From a checkpoint of a small model that answers yes/no questions on an image's attributes.
Model: 7.55M parameters, encoder arch resnext, fusion encoder width 256.
Training: adamw at rate 0.0014, 6200 steps, batches of 48.
Rows from block 2 of the image encoder of a small model that answers yes/no questions on an image's attributes, named by matrix and row number. Rows with one number belong to one channel. Each number is 128 + 24 x the weight over its row's rms, rounded and kept within 0 to 255. All counts start at 0. Numbers have three digits each.
After each channel's rows are labels from the 100 images, of 14976, where the channel reaches its highest value: "lies over" is the class under the peak. Only what is clearly more common there than usual is listed. The data: drawn branching plants.
# convs1: grouped (16 groups) 3x3 conv (encoder.blocks.2.convs.1.weight, 64x4x3x3, standardized in use), inputs within the group 0-3, a 3x3 kernel for each
# convs2: expand pointwise conv (encoder.blocks.2.convs.2.weight, 128x64x1x1, standardized in use, transposed), outputs 0-127

convs1.0:098176150118127114106122131137087133150125132177149133095116083119122100130148107111130135172174089128140128
convs2.0:148129117133144151077103168150111148102074121128130103116129145134110135130099141138163113089161099140141118117142115164115112120138128132108121072132172141154132103147100131139117133130095147113157163105097154113146152183087096115108109135127102115142125097157084138138114196117176106114137152100125097137151128117155163095120125096159143134112154150098128099106162095134114111169157
lies over: foliage

convs1.49:152101126143098150184161123114148132112133113142177127103107102172157139116124097109162115148103105143151130
convs2.49:148160171117134113131127098118114154129119127079124139085134131147131099125116125123131097110180168134164099115133087147108057121132120130121103135164137101153120127131148127125133171126063125112121161163105111144121123087119099103080119114110115099151125156150102109170171151137122160103134140176140111089110120116128071143119106160121149167131119125111109123134167124109167150126114
lies over: ground

convs1.36:110118134132144169145184153095069100137108117141145180125106124114177125111107125147138122128114112144125135
convs2.36:146155093127112116118103128117108140119134155126114163150155119116137089154129149135151130118111168116140183171142133118156108115139123094154099099141120119087123082144148127106105168166098142152168123129119127111096106137117112128120123092158154143141118135158126112134152200117122094088119128114147064127183155149117088184123144129133136129133138156111081125114179110111097139141142
lies over: wood; foliage

convs1.13:155113127165099143132100160141145134103102141143112151120099128150103157151091169138091124113099159143107172
convs2.13:123167117099144104125102147133113120090151148149142156147135132087139133120124161120119164142094142157104145137130127180143098136090108135156111145129116100128124130109115152163160133130136126128125080191172179110099116121112101150158103096125098137116170131139133141105102074141146149145082112150128130105161110100128089155125167104163111111127160162174107146124142124150132092113084
lies over: wood

convs1.30:162144093131173102130131136129131136124139148105137117150152131156114120100115137144191152143138151091125066
convs2.30:153170116099123123164120128072143099142152189141117127118117137142133143137144131116139163147108099110092110122166145126122164164147171073145148109094152134135150123144136129122070127081157180150102127139113112117107091075137137125103152093137122110089111134151124175124168152149165063137131092111130158114092124127105141122132111090156133128118139116126127146143140139132127130112119
lies over: wood

convs1.59:099148100149107152133119150083146151069144161124128133146134110151110133159114124142134138094113154078142160
convs2.59:136187154136152103139132127124092170126131152153100151116137132140131142135150145122154103151092134195119109119149091124116140128157138121077132137145128113108093127091144153148123136103106127115120081162123164104140116115141122160144150155133142094108173101127154067147143095113107122125102138143136122105146105110157124115120161144105123103117195178141152151092128155122112117152072
lies over: wood

convs1.29:083121161128112174137099167118122162120112174133136154169135164117122111155152128149117137119170150141134113
convs2.29:141129140132144139107125116166121105122141128126132135122112124063148167123137149110137152145119133125131161174113116173143109156103149123133097139109116087149111139107159144172126164164108102109138094152085177131150077137132139152116151126133127124147173111113144114122154155135160136128077150109121143068134090115110112118108141120135136113142156167189140160090100172147165133097109
lies over: wood

convs1.40:153147103159114138110155124099181094158165115124155112161122089137126144140160117156146123175101137140138122
convs2.40:148128133128132124176139135138144157136153117142142107134130109112082099122074155106157176134141142115108113147060098140123166102128134140143130107129129099101060163124113097152128109133104136102109110098153161143142094128133136121125113164159104142136127152141148125151147147135145172102132073108120174114160125114090146086181135087117140105147127117152126113154128140116094177119144
lies over: foliage

convs1.62:127086108114132160111156164145125139167134144115110137100106122115198146147142138087133100142135139128150166
convs2.62:155146089114168120115165132114155111076158147089140187159099133119144159149152149133115108121145183142118129120119128098103136130145123123113112130130154171105144080142148078105088074131089134142124165132130104110104098099121131100138138104139109129108113172153117135113127120095104162140134149125098145112105122137100089137123127131154108132128127168110140157132145082088137101075110
lies over: foliage; wood

convs1.41:156111101137120088174150129090124121102154125118120085141108118094121144138129101133112098105106081095093127
convs2.41:126133124147122120107126117111103081112170131113088134143109151098121145143128128117122086094112129096172131131095140127210104104131150122119119136093137124118133128065107104149082153113120108113158101130122161106144123114080097117136136138118167085170129078130156141150144130141158160122128141103163099135193125130110137109106126161137185140092142132129124146120112143114107161149131
lies over: foliage

convs1.27:127123117100128151128149172129109169088144155117107165149151159160122115150073090112137107106113111133119109
convs2.27:129110103136086122140207116088156164145154166125131169120167130125114137111144122085100130128138139106152137130086102099134119136117150154143119120096118107081102127125136151184103141134103088105140143132173120157078129105128127098114135132145104120131105130148154180084120129193148117103148118171149122154111147141134111140120117157123133147119091130138124076106122137112143137160152
lies over: wood

convs1.8:178149091111135122122089145148167128119103102146087165114158117152134150125139132128122131147175141149098095
convs2.8:109153112092162152103122154117125132152119122137112120093160138146124098116081119138101120120169156148167143089148136149085136156113097150138150112130113126085108121111139123109187109131084090152087116169088144093124133123084118145162113148130104178132150115128113137171104100161151136140143157113168144138106132109090126108130146171099177113144153117127146162097129109130110112144115
lies over: wood

convs1.2:127137095140124130137111160152151112158088082127126141163149135138107111126082124165140200133115124133112124
convs2.2:103116142147121128124126129153141072148150079175112108115118146101189159079113088106139131124132149134079131112125141170153131124131131092124137164163132098130111088126098179107118152139079135119142141154129163146129088149080151141159074160111125092106163139105183098134128100138162132122113103130116150121131088120145123151160136133128134109147128135154109128109131136130136098130101
lies over: wood

convs1.48:105140107103087132135122128117107069103105105136148134169122119135150139143139136138171172128161146083121155
convs2.48:103126109102115156113131129134107116120120129044134089135122140120083146143112122171200112136132114163149101114166170122164131157097107118116148133098134139101153132165133125131146139125136144132127109106143077118116121116135126142097117121154134149101111140159070144130150137116138107152136133121164131095119124148135107148125120112152090135093124087070098091124095145125180143120181
lies over: foliage

convs1.11:114175154132120117148139125136091123137097123085131148153147163071061114135135145154147134108126132141124126
convs2.11:174142126134127140106116152106115140124131131148161115176138124115120117125092132137087153111125169120098154160106179124150095156202113141124115147120166108102104130092135124105138091116126074109125110157121108143140108129128124109150138098144120129139111112162120145155097151101072086108131114095130149123129179129095157124100143111106159146100139163130112149169158139112174088117152
lies over: foliage; wood

convs1.20:133114154130097151164122115099106181124112136157092135132139152147107110128142130143142145107172174150148084
convs2.20:125121141141148128163135126171125143128134134131122110135170124091147135125127120144131148137104154113180135099114111155170125148103117103097127117118128131126114158144127090152155106135135124100132087109134170141108126126159155150122122117140131076111117123124186091120120092127120104128107071142157152099132132134107143099098092129049186123128162108150081122135163141166079101163143
lies over: wood

convs1.17:071130160144143112112127138090106153135121126116121140065104150094151158143152124077128111139128147144112125
convs2.17:151074151094137152157138125099135117160114125111067156100137138113124117117107135148163159070102141148148127112140151082090158100124090133110138097138122123134119130131158109128106127078139096140134128132167098132151161171097167087113119130128116097160101137138109129142092095137111108120175118143125139156152179104128122129118124128134106120130134144112083114114120128121096159199119
lies over: wood

convs1.56:130126172140128139166137127139124138128120148173092157138172104117154134131115139142078167165105098159125106
convs2.56:146143149113112115093160129117133101080089152111125133147123148088119117136109145123105127130107126147156161141126124175125164166100095134169098141107130122130138136134129122134112126119127110134139106112130133107112080119135125163136107094126138085123164099138139062156159143115173141154107158157112105090118110149154117157112162114110148111122120148146182200141184135093106143123080
lies over: wood

convs1.3:151174130162112095123101123123140119116128115118168144109151104085135136119162105165153097127132176145126166
convs2.3:127148138129105166111158135138140167102157140137097131110175129167136118134140150154144135127118155149132149080136111158131146101153156110112130071133096153130150140168118113129105083097163129148151170084118108099180114159146120141125101076117135146146118113154114172096140126109167146127140154138114107119199128133146119097092112091147112134148151123142151131157123108181114121139109
lies over: wood

convs1.44:130136104102130132130109159106082081122121134149121071117104131102104078164148137126155139151127146160112139
convs2.44:105132100148122087088149110162095103064130107138121147130101161117111131190103138138107114086105131104157137157152120134141123150153120116126114101097119143130102118071128102114158096125086108092121171117145102093151151153137107103114132125110131130088129141140075122111123125107110106145139150092133158117127100137168069147122129100120171148142126125127101174109122091111118151128159
lies over: foliage

convs1.47:099115128113115124093116112123161144133144112135139135074090084126114096088094151181120142138123135163125143
convs2.47:100157101167106117119130129151074131075161106142124121135130173127148173150085107115168105113109144127154155116173116123117106135087158160142167160118143117168133142087090137112125157136107104110128119133127143145115137119097129138102189143111122115101118119120098139131133132155192129109124126177095119140115107111094151130162152146173111140105128098113132128116098153157177117112124
lies over: foliage

convs1.22:090128167157133137138140117165161125132086139096094165105126141101148148135135126100140137085163123169148127
convs2.22:105122150167135152190158093153129130149113157141169115135129120117126110096070098096116164140083165160182145111106111156122117090140123124118147150142164151112140131120111118155128091103117107127064140122127103120150136171086133142154143103140124139145143104069164134107113115120086141108112106119118134139140091112140117112130086139106175087163127142138114129129109128127131150137094
lies over: wood; foliage

convs1.46:080123124077101113131128118135114169141106110166100144116117119136149083162136129103134131129106136165136179
convs2.46:146109132120146142130175166135121190110134162131158118084164123124137138144183126180151168113137143090131120111096160128125147169141067137147131125129115129099108151072128119138109123155106103107093150128101088139151134124141115128072150161174138154150137106145088118124165090103137118108114143139157130141126153139130132126144123081119090143092149107106132141100144140152128155114113
lies over: foliage; wood

convs1.50:135116143150106123110107094113125125121096102121121101118116129144096120161134179146110094145121105186173160
convs2.50:174122142169103108143125126108098197081105174118124144133152136133139138153127149142121087132105140103113108131164128185158117156115102161105121111103133101140171101150115056124122162114144156158136094107145088094108153124123129127090128093146150134177113128153113159143148137105096132123143133126154164110133142164145121165109141121130145149091090126120110130124105159145108123145130
lies over: foliage

convs1.51:151150135121141148077127092143116130174132114172169141133089127147134134121126182127099150119104109129100156
convs2.51:189127123130203135155141080148161102152122090118136159131142115116129158150105166136112125113106126138124152111132115171127103108126104110128114143109129126121127143147114098129155100092130102150143119131134076169127092110121148109120121150178141140130161162138091164134079132169104173185132111134096099106141136079120087132098147119122120114162113142144112131120108135109118117170116
lies over: foliage

convs1.23:128132158132140142159152108155179191127093126117090094081123132157146166130117128134144147134133146115123132
convs2.23:155126134117076178113125091142111142162097163153136125141112195129155101077140071141142145138123061131170116140127141130150113134160125137118158132146131178129111112117138149125086143118102144177114130151114099141107124114122194170124135156105141125139117115059132135125142147126132116143142138158130128135105149169136134156162126120133132075115159118129105121122118119119144100115151
lies over: foliage; wood

convs1.32:133097156120120111085141101125092107103167163152129149138135136129066166089103115138117123116158115124136112
convs2.32:137145164126141167110160061138155190119104114113107141145126152135156115142136134150107107146125148148150145109138138142170109121133126151134111128130118141092102100089131125109136115082156097120133143113117107133160137142150143146145142129130126138080149181140121144116137131087099110138117148151118081143144108120152119143162139087145175134160130151125102186126119143158107186203129
lies over: wood

convs1.45:113104128147095132110121115091115138112118147135141164086069088128127093149170164119125140125100108104114141
convs2.45:128131104111089165158134156160084151134117117169101124139135139104105146142165127135127095101125117084113125131115098143111121138124117138124120143110140097145130142118142138104105159122162145094128095082127112168084157131107071113076105104130138140125104095161090179132133134123131113092136131131162100117109171118134130126169088115106135158074109113092140098161109082132101165120129
lies over: ground

convs1.10:160178130130088148107050094146141119108102110135146129140110148144143118157150123129133113103145112105119107
convs2.10:149122189109117172097130103102136101167126127122106114143104152133133075105130108161116174124135101133122154103156162107115139131130123109084156134149139138108090162155137133132131140119151091126111114130107115092128119107147155138177159161130142128114130126112142131099111134111099159157150177098090139104135123125171140124144114114156186094183158090177146108115160135121137128098100
lies over: wood